{"model": "image classifier", "num_classes": 300, "depths": [2, 3, 3], "stem": "single", "loss": "cross_entropy"}
Rows from block 5 of a small image classifier, named by matrix and row number. Rows with one number belong to one channel. Each number is 500 + 50 x the weight over its row's rms, rounded and kept within 0 to 999. All counts start at 0. Numbers have three digits each.
After each channel's rows are labels from the 100 images, of 14976, where the channel reaches its highest value: "top examples" is what is common among them. Only what is clearly more common there than usual is listed. The data: coloured fractals of 300 iterated function systems on busy backdrops.
# convs0: first 3x3 conv, stride 2 (model.blocks.5.convs.0.weight, 192x112x3x3, each kernel summed), inputs 0-111
# convs1: second 3x3 conv (model.blocks.5.convs.1.weight, 192x192x3x3, transposed, each kernel summed), outputs 0-95

convs0.117:488525443471552490471539478432513520512457621550488627510460464484508487552485521471493459544551517480555478508474558553596549487524389420520429540590506534493538445502619607457516566490591533491449538573465470490492456466475480608472448570415534455438498543449485493453528454487536386553562476469485519475535513500478530523429584456405
convs1.117:489489463542480469433514451499466464523487471453524481452512432581502473431513473522407528532473522566512593537415379451446480465622565529513531548515469406525559445530456562444519535553439438579526572422606468542474473523397510497447532522541438613548520469452386448423423465437458511469
top examples: sparse

convs0.103:557538482501576483538484639472478440524595399439459497526585556501520442546464430492536515524455515558608475609457507461430497455542485626428545449540513524508573517570518496443502447421501467356463489552439442449484519549480529543471532502539504515455441530531497484430461477501532472500491497449485496446487558571447483499429437534599
convs1.103:472457575519534536463516497463559469462389533437515570482444458508438481481504537555614492499527394490486501494467530520557430486586522477515503467455497485448493447443444554551449563543476505401431481510560462494521553492523583497453590437514474571429492495570526449511563546448510589518
top examples: sparse

convs0.64:507524567515438458424492550443431549515438570416502393491388445510473497545550516491543515564556536471525448564493557570516521462577534444499469519430546504446503428534438568442446497527510435627499576469563550568406537515462530488419455541448462537550472519540492418497518464512365428452496547473519484480493418513541490480444532496576
convs1.64:432532552466534501553548489528626431505524446520489495551409478497472537465463431556636473627520413512540546604541552528425564515417468591499452508492530570428553495520572529492451468479442465488424486470517421618578467499537441514498530572560502471537426547517519589601590495530469577423
top examples: sparse

convs0.146:443531463437425501511446479522504433434438485546481451501466521502555451442466509465461619469454510437525547432591498562514432540477419376440474495466522627508507521414517451545558485487604412484573473509480446478562485471527475489416523506476466470528454455524543576556493557533513548641477532450525505531535503485516544451589416572502
convs1.146:523596475489520596528463527490558463524520530513490528562422487470474574487565502486581460484550457493542532436545554504522533487457551478547502615435471526549561540509449397481522521572483539599490421486443511565509503504434567395599496449530491498482597510507523539458534547493530576428
top examples: sparse

convs0.132:579522498416455479547398558530538489625604500613440564471540481466426428479566515496454316508509497470500495466467479548549521529538554539431580446416488470597508519423487498498623520451541471544441422503465496541470458530453497472478429497496486520502464511515484489452414563510488522565513463564530476475537468489456522565488478482446
convs1.132:494428497519533489456558427446585451411479524623495489558472533511503560545510510593457503510493429564490431519461462449463489541492493527526520550555453487549435518440475583430511528463473467414439571462507461440517582532525377518441544493460466444431465483488585468514529573443489463478
top examples: sparse

convs0.15:445449557545442480444477543457443500475456581621500491490485568462506428490507566533516515539557581539469604431488513476549520553537416466486408524518554432558502465529545531503547616477482548462451481473463480381460491500564475483545468477442438449466565498443386463495547548541567460550451453585479558443479564448529491519465472524379
convs1.15:543500470503482449452495474608533445555506467530423492447507463575495506486526422506444476482511507525486525534454402403566493492608525524502514507491503526542525433502499472534624548532546486534525572433523594546480508506446431465423624491521507520550516598502537444469435498540468529483
top examples: sparse

convs0.83:524518443553456512539517506487513616552427498479528520557450526514530470420664521535498525549478537539501451506607494507466497370610468489353440499473498464483493590454429461522457466499486464490438517488489502499437448426462505445497490443513509508512541528487461572597597460488591495550476511520582490457555486487435468462577572443469
convs1.83:523528500582569537539466473468463484501477549551440562557460471402539423513512417481461536508527476503427541490549553504475549377520482498460481540550543462486368449518444441507512584435519495430496580512499512561540468462422555469539527482453638508454550464446534515594436520523497464499
top examples: grey

convs0.27:477502489495484467513458498513419528496447512429460451537591440551501434547459496499459472536495431542557503598543542443595463534450575539471486518537576452488489499453551509554454481498462501464467478520507512514447412518474533482450526477483424586549565375568520381500416504573428482511596422413538540414482548483570515525624453468433
convs1.27:535474531522511482491460550425533421435564528430528497495488434520512438502372444526485463484444457600489544512472637520581535524449455453578488521482526505577635465518531531611520485385446463490487499498478403455503457482461561542540612538563517496447465557565433483482493447551475426566
top examples: sparse

convs0.21:528454465599486526535581442507456457485445484561430521487402510522475521383463472588467506476567456498550522502490513455484479584498405480473442521485470494505538481479537560481492444675540570570534460515392569494546474485489487551565485513378565493514505462455496456494495568484523557497501522542541462525595456388468472564484387475474
convs1.21:514442471508455529399458458562455485550576473504491527454639429490467423463488456416460491486635524481520542485495449554506479480521507563504481522457467418514577521469401545480477467455473446512488461455443531504660441524409550576572588516455493439489493477471455549444406465628555459484
top examples: sparse

convs0.148:428507548468461530528523527562507523529500406559608410503443453734537479477466418472520481546478467461596519574480590488521475460495432450408470456475475501579539597486464476475504479420522470483443469490468558450505550432482467596556473533477488481472576455503557545572521475413549483434503497513482516508479535527520505514534546502534
convs1.148:495567499477494530439491514495449437433452543490447520556432557455572503534451572413468485415473525548409438428456471465474487439509496498473452551563555477520481564482405474481425503512567733368526454503461509401584507503469512456458487544435466465464509511526462501619636557499497389499
top examples: sparse

convs0.141:510424472437478562491489597466541507488539516452504626575474592509526443433494564508496521399429521495576400540548500541524495484547471579459496443526521540491470533548506498412476489463525552416445493536451553474452464516486424519497522447518477495620435498488447483462446457533403518558483430486542404422476546627501468429485583527556
convs1.141:529525476425595509427490497450568507464510477534481574486392494525490503449557511481581526538504448486445501512462495429483513462473619456562493434526408520417456413488542541482433565525528476470514496543462514449467539477485569492479474530537405567524517464545472528470522549377535537528
top examples: sparse

convs0.87:469580519484529454458542496479539538478487537455528434459446474456435497425464469525536454406516544457537509575569578546430566386473440504537438465464483578498496624577476593552494470485519528525528519502507479464508468398525475468438520482561480552535421477509455482633522496500443464480504446638539558483536424561537529569523483423419
convs1.87:513587555499510512552479472459586487478490483454596520477525526502461550579402456641558475512484463385514404512521572461465545469397494404536502474529420468415511499458459416540449609472452492547545501529437466523563548505546568546553457535527430518446514515483534463584501661413531461479
top examples: sparse

convs0.104:596489537587561393564509505510591584567505479535405457506598546503478455516485467492481434496462499436547541432513583531521515485484524455522487412475481467513513514435492527537556590524486508407500499438458431593457494537466499446451569584455438467501514524493377500511494428563471546525438506569455466475504444429542504549402573470409
convs1.104:469472523532562512521495520526472587471391483517488519503592545537499557551567515515417488649532431431535440570486489495500489520488592562464574428558445568456493547506467504477545454523455474493554477430466555469549587395513397506487541482443590427530465477528579461478479599484442529466
top examples: sparse

convs0.93:438479488431492474450474424433388448417416467418489466511513473512573460494493514479584512542467479492523468464537508558438536364546462515479461534466465486538585555523500510517445560518498548470566526504582499591521589391563488584549461548606481607550548537477468469516567544494508553448488519531557443416457478482449553528526530590502
convs1.93:465580532504540420420461554537515518569549558568477548542458518448518511572529521551642514514541578401499474485608546491519489596490435474514497418477548518482514501431482517557530540447573490383576463514555436509492401592530505478529438519502432536490489514408535553560486561528459411562
top examples: sparse

convs0.39:572498533602450505506587544454490481511563484430540524528503460446510497485559535497436492519494404497587507476541584469500513438507415428610440423511418453441440496473452419426473453439450442498533549545474432407526505502430524449538551463475568487468501456535619455405496473528490442456478495502458554456459466621598532503465536487503
convs1.39:507462465573505510473484456487473476524450507608552555435451498465433450499437535477587524486486625449435460445517385489465464421440387385427442465525507436493470410487501504506515486432470463426533478582429453441472510544436460494571481531507474498503500521539484481446527452462479490540
top examples: sparse

convs0.23:530488607554538520573447466528511514540538465574451585446476556431437448459480463379490421512484529470465482395456497500540490442505583503513546501520498469453478449505453482517492450488518448517422517410504487544533463491561624532530565549421541448516486528555434457501475558496648614482461534500456462456468546483532463489534449466367
convs1.23:503469412498518505487459483557442539484501519605429464501498540512473521511507469518375582580501531567520464505482452457503477535442550536527577499565494492481404490533537568503619481536523479489530454468455528481501533488514415493500548474429570440526537480448580476478429542491486488467
top examples: sparse

convs0.18:467454597456564462483454455433495471409500651579549520478562599507480487447477432621584454520493574503532468505479551521374503518481473552478405519490466532554514537541437468493496514465540462535586517534494506499518434541561499513432519521526552501526579464461492421557472471565429510470456481503463590462459568437452453459531450413448
convs1.18:509542466447481524622458572506538458605533486430514501446532516576444477428484479523442543505468395558552561578467471540459520446497475486629578496579391499546539426581518507543563608568500546541590537495565465430471509479462532505497469495483481474448515469540518424450445567440567506522
top examples: sparse

convs0.11:483471488415464433525438512600599500537581449493493478517540494464538551516545479467513491481487549569492546464565527656567477509502497606504550480526516410504512476501485438452408487481483429479579521612434371508505500515591560511448506471503485476484422467553538522474406507429493553539505534577487475481445455429483514488357526499494
convs1.11:579511527554531457559443594545494443457479561547450528488533531523533468610462511510496559422548490578435508528422385519535517485605427513506526524545583452527492487537520526474469532522525512438519519471626465468445579552482544522447542500498542507501467522576545526374435567516491487465
top examples: sparse

convs0.14:513486563529490434533583455521437602467466458496438452475414454487512531500501531461417491426467466551426484485530519557572500510518457548459512522605545512479549494565602516520472506499563391533499580490418405593551481462515551461449467476468468574515428494616537466508450502522596545514502496551529476451527401457635523492435532525541
convs1.14:512555431486507487553491500511517455403510545554446500496525480605551482527568429447387547437452585519498462493477373491462500498573545458490477500545478510583434418540548456472531502520498550515540535394523480531451494540552556412452527557474484463581482513590492513406563426454463499501
top examples: sparse

convs0.91:496431450552487536535432493527487467465470375537541467493625523529515549423490518487464570529470499454507471542498529597503511537373563560460593445525583532549530507456474501528546495493459527480491431384492516456499463461547517443492506457517398487494420445541430412570464518508461449501485483452462399538540528662474433478493457534532
convs1.91:449518470474491558533514519494551558442498429510609531523463445446465534455537451507538459569522597432485510502489427484521499412450530467496437455525442491463523464469503499592454568524450477563455413464412430552455532576494587569590524541591351543487535518481589481473552578398483545443
top examples: sparse

convs0.48:515579464540451496532456494533516527445505435574424536484527522479433452547479536469445427462475482470463498518456536438478513523507471558441452474436470456476482487469498532547536655590526526552431540491488506392571561483554622530527533515502564536538418474486442429448514606612561598572450460455527488474427477522447519582487435502442
convs1.48:431494519389442489485572562555555462522542547489502489549497463436512565551496491516545465469476433503602507488573583467606453694450518538515469421468472503440484438447522432480524414435522432486508452472477533586514399501550475454491580572547531450543507454431482537564594459488521494442
top examples: sparse

convs0.126:483478472607505489480583453566516464450508540467501566474455575565451509461489592574451557470479435542456458472520461482472531593542441578484499508501463450468494403541419554451480558656516482513463521479412466447489527455559458489499528464473564460481457467560444518495462570575493448566490475455532478427534516580416486601424432458572
convs1.126:375481523475388446498508461501448409578548492475535499510588496586526463586488483461539469429530481489545480425492611493636459632479574569546542507477559462459482502497422439505492476536561515570549533468488495489508529527455466465465609493571440534408525469448500509474483456438480437491
top examples: sparse

convs0.139:455475507435470449511745556537405441458493398542529580490566504490573463407469504504475481543470547504475517512541476537482477548447490520501470498516500549530466530505518495447494504540479464561600434561453499465484523481455558469494467454448547500488456416438501549454512537493541416434441592594487533441486508599536491516488468544584
convs1.139:559417462469441479468517400467443534455466489496503488540466498536504473461398502538563497501481442527490531554443482536470468479509462548454474572512441369535549485517448525533479460583478513542576527608516516458518522447585419449531453556404469531494562402460391506532570621444502515482
top examples: sparse

convs0.122:487541479519432479513470592358454495415531551533513550500465561451435487508577477522500464536530504548574585454579510520483536502559516489514471544422456474528478480646447520426565444459482504541481439467419508506574493444407539518549524472456563465523465564446583442529507575552540593553478443461489560474521450379505544495427501507458
convs1.122:494497498545489512462524562458449466472560491599411543538495477550481424523602449471436386459600501497477535545439430461499478582435461481427461501396523495508535412409444426498579530505621501490497636479466506424535463527478454463554574548500490426431504501530454459546510511503479508542
top examples: sparse

convs0.115:477481536431534524448511541396641504429601518472409425509589469527525481482517502498472497517486508590482552397474460503496506459461499501433512541503481469483531481448513510379418568605436465456458519490453464600440534540486545451475518548477529528511452476629516546466456480468489466488577487428512516514496502392583452580495440419511
convs1.115:440530460568585411466491504476589514483450519546544483486467486568526510533496491452476504489500454544589578491479458493465472452578524448526632521497591467544471457488425479517515444413479475424470547409477562510593626564530471445418561558571501504530509530566445478502468480559498464502
top examples: sparse

convs0.73:476551464553548469503510477367519420499503489485522452497517526561501441535538488514464528421482497550480495470559485457508516535655437418607463477506507475426441463515476526530457534567438606453404556506486537510461549449507466542515489411524563516509462467495524411529448516488511520538509497410588511600549472563476593641444498489429
convs1.73:479480446541515540516515590457489483548489547556527527444497504501524483567545581427520506413555517464406563507529665450554455659506559493428491428492560529480452448473496499477429431396595477538485494467498563477489422466549463451524524496623376469613488493496435464500456469419483512435
top examples: sparse

convs0.134:540508592589435474504469475520419461442435509500479497443551518515497445397500518532549456517517504486430550554479548407476501541466494570471494522479474460535437419516492486517518422468470445502414487492494592318551476482418476492490586513478471516449540436562544555622509446565585481521549437475492559555556544434605457503536490524511
convs1.134:474512464572479473448507466480492565497484501417440445489499472437487479436475515519429466542459487614486479453512534403450465479455507469538520439493507509656465484485526446534533562431567587471604443544498490514597552487444442490463473500461468441440529488502487555473632503507575413643
top examples: sparse

convs0.128:467597554431506481495582456440490456523505584511427532517497528496491459499469521661593449599506533490467467511507537504379560575449619541494493554427512529593495416487419461474537506528454479488517421484451492508512462465386551518444497447548443456492494413509442465518491491514484462435561569454451520510478566524448542507490535490600
convs1.128:413468557472362528520555547458542454582528480507500572445476507545578536523454456543482487594467428594563570535402411473531477444568467569585517496484447406601550486501502481587484446429450527518600565491585502447458542466492456490464618524457551499479527532520491455464450470448540553499
top examples: sparse

convs0.26:582477462503502489496502525534490536538521458438538511482523524498516521424497461507464447590491563495499539563443517590610485489533612524528519536543571572501537457539466545347497545545492399506537465476479445488465483443563477590388458527460444477455394504555510407478535551451441546456430617462450521501489518479570439541516515533596
convs1.26:559438491432462439508471494509543431482516518563428545512467453569503524517520462487435560411510580515421459481442403535458521346678481505469570543521584491545523526525519511537480552586477587441595562497559447563384581499478508472477602511484410519457531580534524543416484557438501496487
top examples: sparse

convs0.75:475484466491486479469504502485467457491440463475535478440587399533564495476446506500546396518437591508469469501487533433506569535502514453655484496533565439610507457573673551541504477513546578494543502569518501492549448515480531492598470480500475610496500361509480416426526479512481471511485464457525485490561577521512474471436468475439
convs1.75:484533555454527525522510530544492595539502472564534449506473489507471524534476436450551457521476505513512492556549565485448460559511506505523489493492423553401569461500573578540531486444440510530459339520424446505537486496551467556491473519605370541564496494397491462503548472477423526425
top examples: sparse

convs0.79:499463457561469488551482479467473475442448519460532452621403523570559505491586510535442395643421529507549456486461510487540539442560596487569485540545573490433429458481492526621527494575515529534511494480458512458584487543461456469537441500559590452504524493519551380484524521450521444578498502493431458529605519447457444513516475495503
convs1.79:544479517499568467499513497523427595581474592544425512474480518394456456504589509408512463546482538436535506585590538516528579478459507547401533536460476457402513453578523547460458566410487449542425505455485497495496484433441498417473537459469516556480533497450495473517438427622409505525
top examples: grey

convs0.152:462508572472505532504509485549567508444486518463637482462467461498494527533489465386499488441505434480515613474517553565567552420665534483450503487584528523531578361549433454483443450436535489582520491529531507493395481508458380469470450427540504485493526464456525543535491461507491521482441530537578501554450512538512542557517560553465
convs1.152:503478499518530497490551561510509520522523506658377527403467489464511529600524605447568510494573558484426478442489534487462564608396477477510374535459625523503396479555464509517433571513529458464466447548438513512493467637479531555569430520459545474506467491463516516498464519515460493552
top examples: sparse

convs0.35:555478477464472629407567431510489489489454426515537553474600453398486516476524499458518495542499472507497570451534529538504519493527452458458407443569530483523435561528578525465438477450506561427658484587507500439464414446455529506552518518487462447422499487528517491476477617577494455491448462621521485489554447560522474572477555522510
convs1.35:527477538471567473439455479480553456454510469557439517520492490552511520528504462495495491469605494493484517569414470506451477520532453515379514487458463388506550509541543531505498409618463462490601506522502554459413552590442528480500503518562434491478577464524418470534393616466504464462
top examples: sparse

convs0.1:478489562464497494498615468462509510547468524457433506470577455453525420507504519542511410547446568455511482458412479567590546425614437461523455471476564489506479426453482532505629494470474461610560509470497626455498481497522511444464530533400455492500474588494498507546459524529515449457508437654466567487563501436527518563461509492525
convs1.1:497488465500482438547540354473408530504370537556536494457505583475509482556474479551470490492476585576543548517480394523440473461539518511487577462512449409511506586533400533484541479523488542527557492481568540580521519399439432438503528418357617450503541436495453565601513546462520489459
top examples: sparse

convs0.133:536623499523448494452476430422497525539453453466458519437463566494473542468451612455533457378519470505394517394522454478431550534553466491590549466473470492503430476513509511399547474426500511560498526577455491464507459475539531507477499499457472479520494545554577545526595484509590610619551502449510508481556527565439558557531533570524
convs1.133:489444552470459573463510580467546441510408531503482505507583535564573521557488570468457451467520442417519608443527666462531490694537543451475515552466454482529473456496474438482513383417467520470413478482465550416435471493425487439522465426487479418454524465531455465439538475474517480500
top examples: sparse

convs0.121:559514468537449517546444501404406418490527427476477523470532438493518501491582504487467520514493475522575607555510472422491565520568525514609503545483478517559472514575572498515493413528501497540489496517493496374628471443503587616471518530447534551564482396511543577524515538502492529459362436401521483504540494527429528520551493510489
convs1.121:471472585545468489488485562470444593444474442530427514535520465485517481450502433445456340401596489540398435476475486448514440535385452515411419494400484585465501437474456456469517404436509480475447606529470453494491419534625471497500512507466497529450596478538436475471518489544538563536
top examples: sparse